Weights of a small image classifier.
Model: 3.92M parameters, arch vit, norm layernorm, activation relu, patch size [2, 2], layers 10, width 160.
Training: soap at rate 0.002, held-out accuracy 93%.
Data: trained on simulated grey scan slices of phantoms with and without marks, 245000 training examples, 6.7 epochs.
Rows from block 6 of a small image classifier, named by matrix and row number. Rows with one number belong to one neuron. Each number is 128 + 24 x the weight over its row's rms, rounded and kept within 0 to 255. All counts start at 0. Numbers have three digits each.
After each neuron's rows are labels from the 100 images, of 14848, where the neuron reaches its highest value: "top examples" is what is common among them; "patch colour" is the nearest of a few named colours to the mean colour under the peak. Only what is clearly more common there than usual is listed. The data: simulated grey scan slices of phantoms with and without marks.
# fc1: MLP up (model.blocks.6.mlp.fc1.weight, 960x160), inputs 0-159
# fc2: MLP down (model.blocks.6.mlp.fc2.weight, 160x960, transposed), outputs 0-159

fc1.399:166167059116106102136073125114124125130117130064142133167111148128133134136150117168093092132120113116167162143153105087136116102124122122120112117191144118173123170105148121116131122117136135118098143098094131143140113138118116121123084097132117135130150150126156120159086148147141073175124163192174132159114124133188106152127146119108106134122155117122141132100107132156138131117124098105092170130126146110131145106139172110122137087125114112111113107101111117099121160114110135
fc2.399:098154139139127119172115133141144175179182111161129095145146089129107113136114121132171148166137152131084125113150127138101116122121108144109140127065145140117121130161133114137097135127135121098130174120151108090137109142084163124120147196154141126137115081131086144119121093121118102112170116116101171107104124110140157109116149087162137122124168162108139138103134161126118163134127172153114089123125098137131110140143134112081127180071143139115154150120120149163123135135134097
top examples: chest
patch colour: grey

fc1.85:171129110153145122125139080107133108134101145092134156171183109099164153137173131122082135085121103180132133105123096139096120168142138182090106140132134161105123117083162155134130115111106107110148137158140141115099115160138107157139136134131109167113133089095151153100159144135158161137126143149090110109136109141103175133145099106170115204143141138147109124136117126175139119138124123088140140125108180157147141128138150138133140128116134127090120130147117102140153152118162124
fc2.85:126117106108125142067147150154129090141116113151118130146130104157094106131149125132139110163117097109178167134127122096127121080108098117143148114109096105116138147163163122120101183147097167125136147127113175098142144159132121091175090165145152122150095128125128139164166109154127133134156107088165113131111119127129100105148142110138129087189118118075137103151163109101180115135153095163142117116093118085100137135116158135101134144130135140122110094100147140136107098128157118
top examples: chest
patch colour: grey

fc1.731:096112120116127112110102097147140157108127104144098157113155095104124138119128112142173115112150103133163129094099113141107129147134130176112123143115138106096118164176127159133162152116055121088097106127154092093163135132098136109101160107138106116148102139118126137138136120115126068087123100105103112167137121124126149156151127149175112124130098164062094112119162114173131152105143096142117125105101133133155106114083150123073160092131136093138098128101140110139124147129121136
fc2.731:100137124192120161153162146125118158146129100174113147076140121085092137126103128114106168093114146099093144146137131151149076091139127151122141141138151130104120118120174153121106133131104110147114129125130161098148117121161084141109169132143102143065187132137109169140133135146139141128102110102144156124126145142078090126094132147108168133099127175135138148161166124145166149119134138139148165113137100136112150151152137110145120127132141117105144140114115109080085108163092128
top examples: side: right half; noisy; streaks; belly
patch colour: black

fc1.131:153173141100168159095140098114133162155130114099095135124111123120140126154133127105144152144151125119136188105074137127102155117122114157127078124110147113098086092118120097116143174111126123128146152097106145093099122126116126125124094126160146115101141138081087092099091103088150144161118151128133156125127164120107138176145131103145144121114136135148146156129138075127173153126150157127159118148154127146129131136121099119111156071070159132130132135107136131172171149079134138
fc2.131:097147102184109110096118126142089110123124130148145134131108128135112120102135160161104108110086139107119121157113092125054127096106143126108157142150131117146118118155153145102142114166134115119147119134126068090119135101126106108180109113164168139140152135109157147143167148090135136113111097131097130147118110104117121111140123100110155173165137096129105069134128138136136158147159129110137110108078098113168111131107144095123174134165165116071133110139088142104140127128099098
top examples: chest
patch colour: grey

fc1.756:122113128115126126124137130136131113116133149167170090110143144141134138096094123133145114126131150145135148148129142123130094150149153170119118113115115185083143140081166116158129163117128132161064099082125104109157131113127135146127155141148158161130140124135132147139126122132138090105132156149160104118124089069116150110164144097166180175103105128175143141119132090134147074147127160132175111137087125178090139113127138115099127116126142120121102122092150140099160158157120079
fc2.756:174147132143153135141121129150104134119144157127125121117129161126149133127101151111108167162072131128132131111137107128112117107150102144130162142184156143149133145113115115140134161140090147102134170103141110121120143121074095163094199085156138087103132107138105095162112171142110118115127112145132079109132108118169121158147090101075109119118171144146114093205146168109124132128124075127118129111129129098150119136117118129074160141106135128169147106136123130113129123115127125
top examples: side: right half; limb
patch colour: grey

fc1.665:145153139132129161138187119118151128078129112116149148151137148128167111112124120159116084087144158052155071162128150112168121115126148119134123139131109133157157140115169135117102112181117101120127103132095116136114114129120134160116119076132083158074103136156162133098121080140130105179108115106134131137090164140101165122125161141089118124132112134114131128113139142131116087091102158131125120115139139134125119159143112113140136104148110123150180167160121171131159141134138151
fc2.665:079119074150096154170115126104100142153158136155150136117145095113148126156105139144122120144097107160110148132138109130123156157115087145120122147152095153095159112149086096175178125104090140137140121129133165114155077135134169063100145166110165109111123123063127138147143164138105144119158156152155106096097135103158111115163134122109125093108105140144132142093133139147122150149128105151129142115119131112140105151110158122102120133083116106112090123105153145125110100132103096
top examples: chest; noisy
patch colour: black

fc1.423:115150159144125094148141118099174158173096142152154123113116117129114145139129074159129142129120115117137143147110131093138101157108091152085129139140150105153122138177105147108133128168077117113140129132149141148148103121148148158072135107148074118116097158149108138086177101136124121126069122084142145113104118167145139158147142102129162155133135125126087121115126179126161170128097114152112136101122119161155169161145138154104149146100132110107178144150152109149130144111148122
fc2.423:122125097169089135149123117120087147120140152127092124126163096157126133143142103128100119134126112163168128121166119120145159128120136132131129164141124147136068145132137101155115123096176119136129105107112155130154088126081058089110109107138148141120108135136138089173108112162100114106148173143142090144149162099133135118144147153167135103117149142116112127104120145139119137104150182072153155148116140112080096131099154105151136170095105141095112111158108148081097128134119112
top examples: side: right half; head; bright spot; finding: several spots
patch colour: grey

fc1.306:162098094168144110157143081127134097098154099142125101116130107100111119110091179135120133122145136126124151153127120129118098084139137170148092147123142152144141105114132122124091173108120170105134125142152173136123151085140141129141146130150133130116139113154118133126097146126158147150125136093127099074132111172112151114125158128175124117145126136111140170127101102167177125132109084116121119102122045183161120116110125166110144129139166114142152171153161122162122097133154119
fc2.306:094136147117158124133115085118096137104143150104115137126091126146165136093137125133162160126146093201127116071146094141149130117146138101144084119122140130143153082144126085115131134117121141108166139121106116173097127142142093114103104139153133110159137127160122147114066133124100119128115128134122114126110114131149171120116122159056120106105116148131119136151156119122167170127177156084144100135120157103139101115148142113144133133115110146109102087121091086127166162149152174
top examples: chest
patch colour: grey

fc1.109:136187183117101134114118131117111118063095139119120145156142101093092108090094141155114142113166156119118128101153147102125114116144126073106107108164149140125142114121121186128130157116117151111112151122176155155168138123096103113147144119126154137118151114090126136114134112150141101155150106137182136141110093130100145092126130099125118150127129114084122140138126084082115112182118080159170111126131155085145122117140119114157128114118129146141109136150105140129158186090126121
fc2.109:109125127129193114112109120140093106162115134135158122135112140140163077189164132126126175139137113134125129141159101117098131162183120140133101144105111139105130126149137175132124141149123156121101158071123100160138112131119119108116119098086128098160149156130111092116156132128116145100156123122135118110117129128123156145115143108086142117134116157134104156127161170113126118160123163122078083129130168132120070147073108146117136120127109088146136123107126091082136155073150160
top examples: chest
patch colour: grey

fc1.503:125086105121116154136146147136127117130146096110123146137126134144158129186093126166089142169146122126118118093090108100162165071126108131117155157168189126114129150155124144139091090113076150097097166114158140134125120107154145148115094164175132082124109134076107103150134114137145198115111103129120142120139117103107101175147125143127137117155129126124121131097138146123110088104119113092120122131165088147144111129141126121127148139104098119131136126081170121107093119110133149
fc2.503:130094126122169102129129134159145150149118171163118140128112116161095116155143122103137094094098081136142103123146129154148162093126121151174130142110128123169154117082112140124139138087160145123111135145088118117138111149140102129084122108114089129105149087144138111145092093154152072087155105100104095110130131127152116155137101129092111156114158124115125136126113095155143162175160174110132147090131130132117138114091119087151129083167140133126152077148163163114152110115141114
top examples: side: right half; head; several spots; finding: bright spot
patch colour: grey

fc1.711:126108096131109165114164138159167129116154147127110143125120126187132142123122116104143137155125164115157120157124097151122124180147112140152101102124162136113138123152097133125139152129144103164091160105135110119163115115107161123151137138061108150147146157159146130114130097195150133126113120140125102116154155146131119111139152134140114110111137120086177136179109105140106131107115102145094154121108120139116104156071110091140076109126052089108114111111103094136120134085150118
fc2.711:120127135108133179118139106145122131130114165091162117106076133103129151134127094105134069120090108160113126085139154104130096158171098115115116134119140107141135158131125134180138105157146119143113139079124151114098136127136144151107138131129115111087153133130152063134074139099104137099109106114168135155104123111133158140096092172150149132129172098147099164098133165131120104140124151122099159097156131091120118096138110139141103105068125113150105121149077114152144136110137128
top examples: belly; dark spot
patch colour: grey

fc1.150:135147153115158155158139139124134107105089153145161066138122119147169127125098129137091103161142094126112181116071106124065150084141078128103131135113150112113065102148135109105134112117100156096120144118141100083101105111145127091120182135136106135085145155126095071098134123111127117125121140099106162106147115121135093145098129097113105109141109096147137137148161119105119158115143143112129113111158138149133134137122079141124168118143151150140073146100135131131123124127118135
fc2.150:070126118105121095119141146132106112149110081111115174111115152117114130101143159086145120120126139144133068132143169147127139132122124094139122142197145191153132145111147141107098127101092148141151125071099135134131157131126124072137122106119129130109159148153153134151112113111146125110109094155137093148109135108107150148168109173117131122149096130137137165122152119155136142172140108104177139128098134104185093152118130113107091144144119127127146082126178089099132135118130141
top examples: side: right half; belly; bright spot
patch colour: grey

fc1.182:102145159119125108132128127099155130151080174117135137145101128140122107144076163133129123127144149136135121142149109148139155207121115127152133147107161094127143106122145141113124156145105098131116073133097128097137131119116115122103180094145158168142123121147105117153102149157173137174122154100134074123135151139139108118138113132080083124121119150137149164112101148132148130149106091121163126067111115118141141143113104157080127160119161094103091156167102083121146120126132163
fc2.182:160094102163163150110131130118131128127080105141107096114118130110189112141101104131151130110163125165132126140110136109140099098094132158137152128107141121125161096123064138132161142169131135165119135140121144094169158128167138119141125146075095151155106107129109093135126125129121145116124166133103154096155141121154177117113155129145133152114136095100144088094154074112121136113162121112119125109117187149129156122068128119122118101115085148167149079096120120123162106119113127
top examples: belly
patch colour: white

fc1.553:169098065168111101146120128135131154123141130121112154141129201131096152124112145112136136133146117153156121148137111119142152089117077132140122147159152126104142136095136168140111112124131129133149079119086131130128165176139182130091072133153144122138141150112102098152117115116132197109103137144129086129173137117155116131140111122125173121141117143121168136123142150107110155128076114131166106140140112124157121162105122104153097075124138104169120122096156112133127163121155151
fc2.553:113127142093152130137108152100146110132099166141132110127112124121138133140136163118125115139100141112103110156136114105132141120166125153082159147093124154175128080119079113116120097161125152104074166143138122136161150090142109158118134172112145134089182116124113139112139113160126099100112142108098127136110123182091115170104126147095125141087135103167131129150135148119182155091111146144139100098114126143108066155161142096123162127128081141129128081170119104110121122118129153
top examples: side: right half; limb
patch colour: grey

fc1.94:080108122112145118115105142135148140101135139115106129140128149088062146141105096114163143109163105127122119152138162179099103124200161104150119159135104155146096102147162159171148116141134117122102116083138143130131110122083122109137136115119119152135141135138111137089106128125175113139124114091127146136121142086122147167177117124121155129131120096168109130106131125133105097048141141158133153119127109119089110150102138131109095174122095097088086132119100143115125118103154114
fc2.94:075116117130141155131084130116123116117133124147170092143099123119117150146132113119135144158089142133163116105131120109092142138173176153125144133139112135194119128146092141122103150134113151143127127134138156110126133133093154075106118122145113125109151124100085147132140138122120138129161105080098110163154118138109132166116142133084128144151122096196138083100116122177114126101142106183176105131114176124078084157101121134126121119157161145114107111148140081128099158124119137
top examples: belly; crack in bone
patch colour: grey

fc1.738:126102167103156154111117147151118133166113125113163089143140134069127117139150151131150136137089111134154121143125086092141120160136121103118137162114128111155111119128123150118125132139139162127121110083116153112128135136135106111149150131087114146145163144163147186140094065129148117117115162119185145101109140111107121138133110135124178096144138131100103098140093126149117113085107120107107121145100154103167116157096144126104171166104190152125132118120070183134112089141122108
fc2.738:108161102129142178179136125138120093107092160149143128083133126164121156148124141143107155161151132123081155093155115108144132102089115132112135152087130116089136122139134106101111156075140129166123137125114114112168129117130087148125143136130148138102165153095125107091129126140095137086168092143084108090127138151122118185144133125113119137114119084129199149107116147154166113119101155137113144158120126109113134108140102095129155146174120152115108141095142144133160135129177106
top examples: chest; ring
patch colour: grey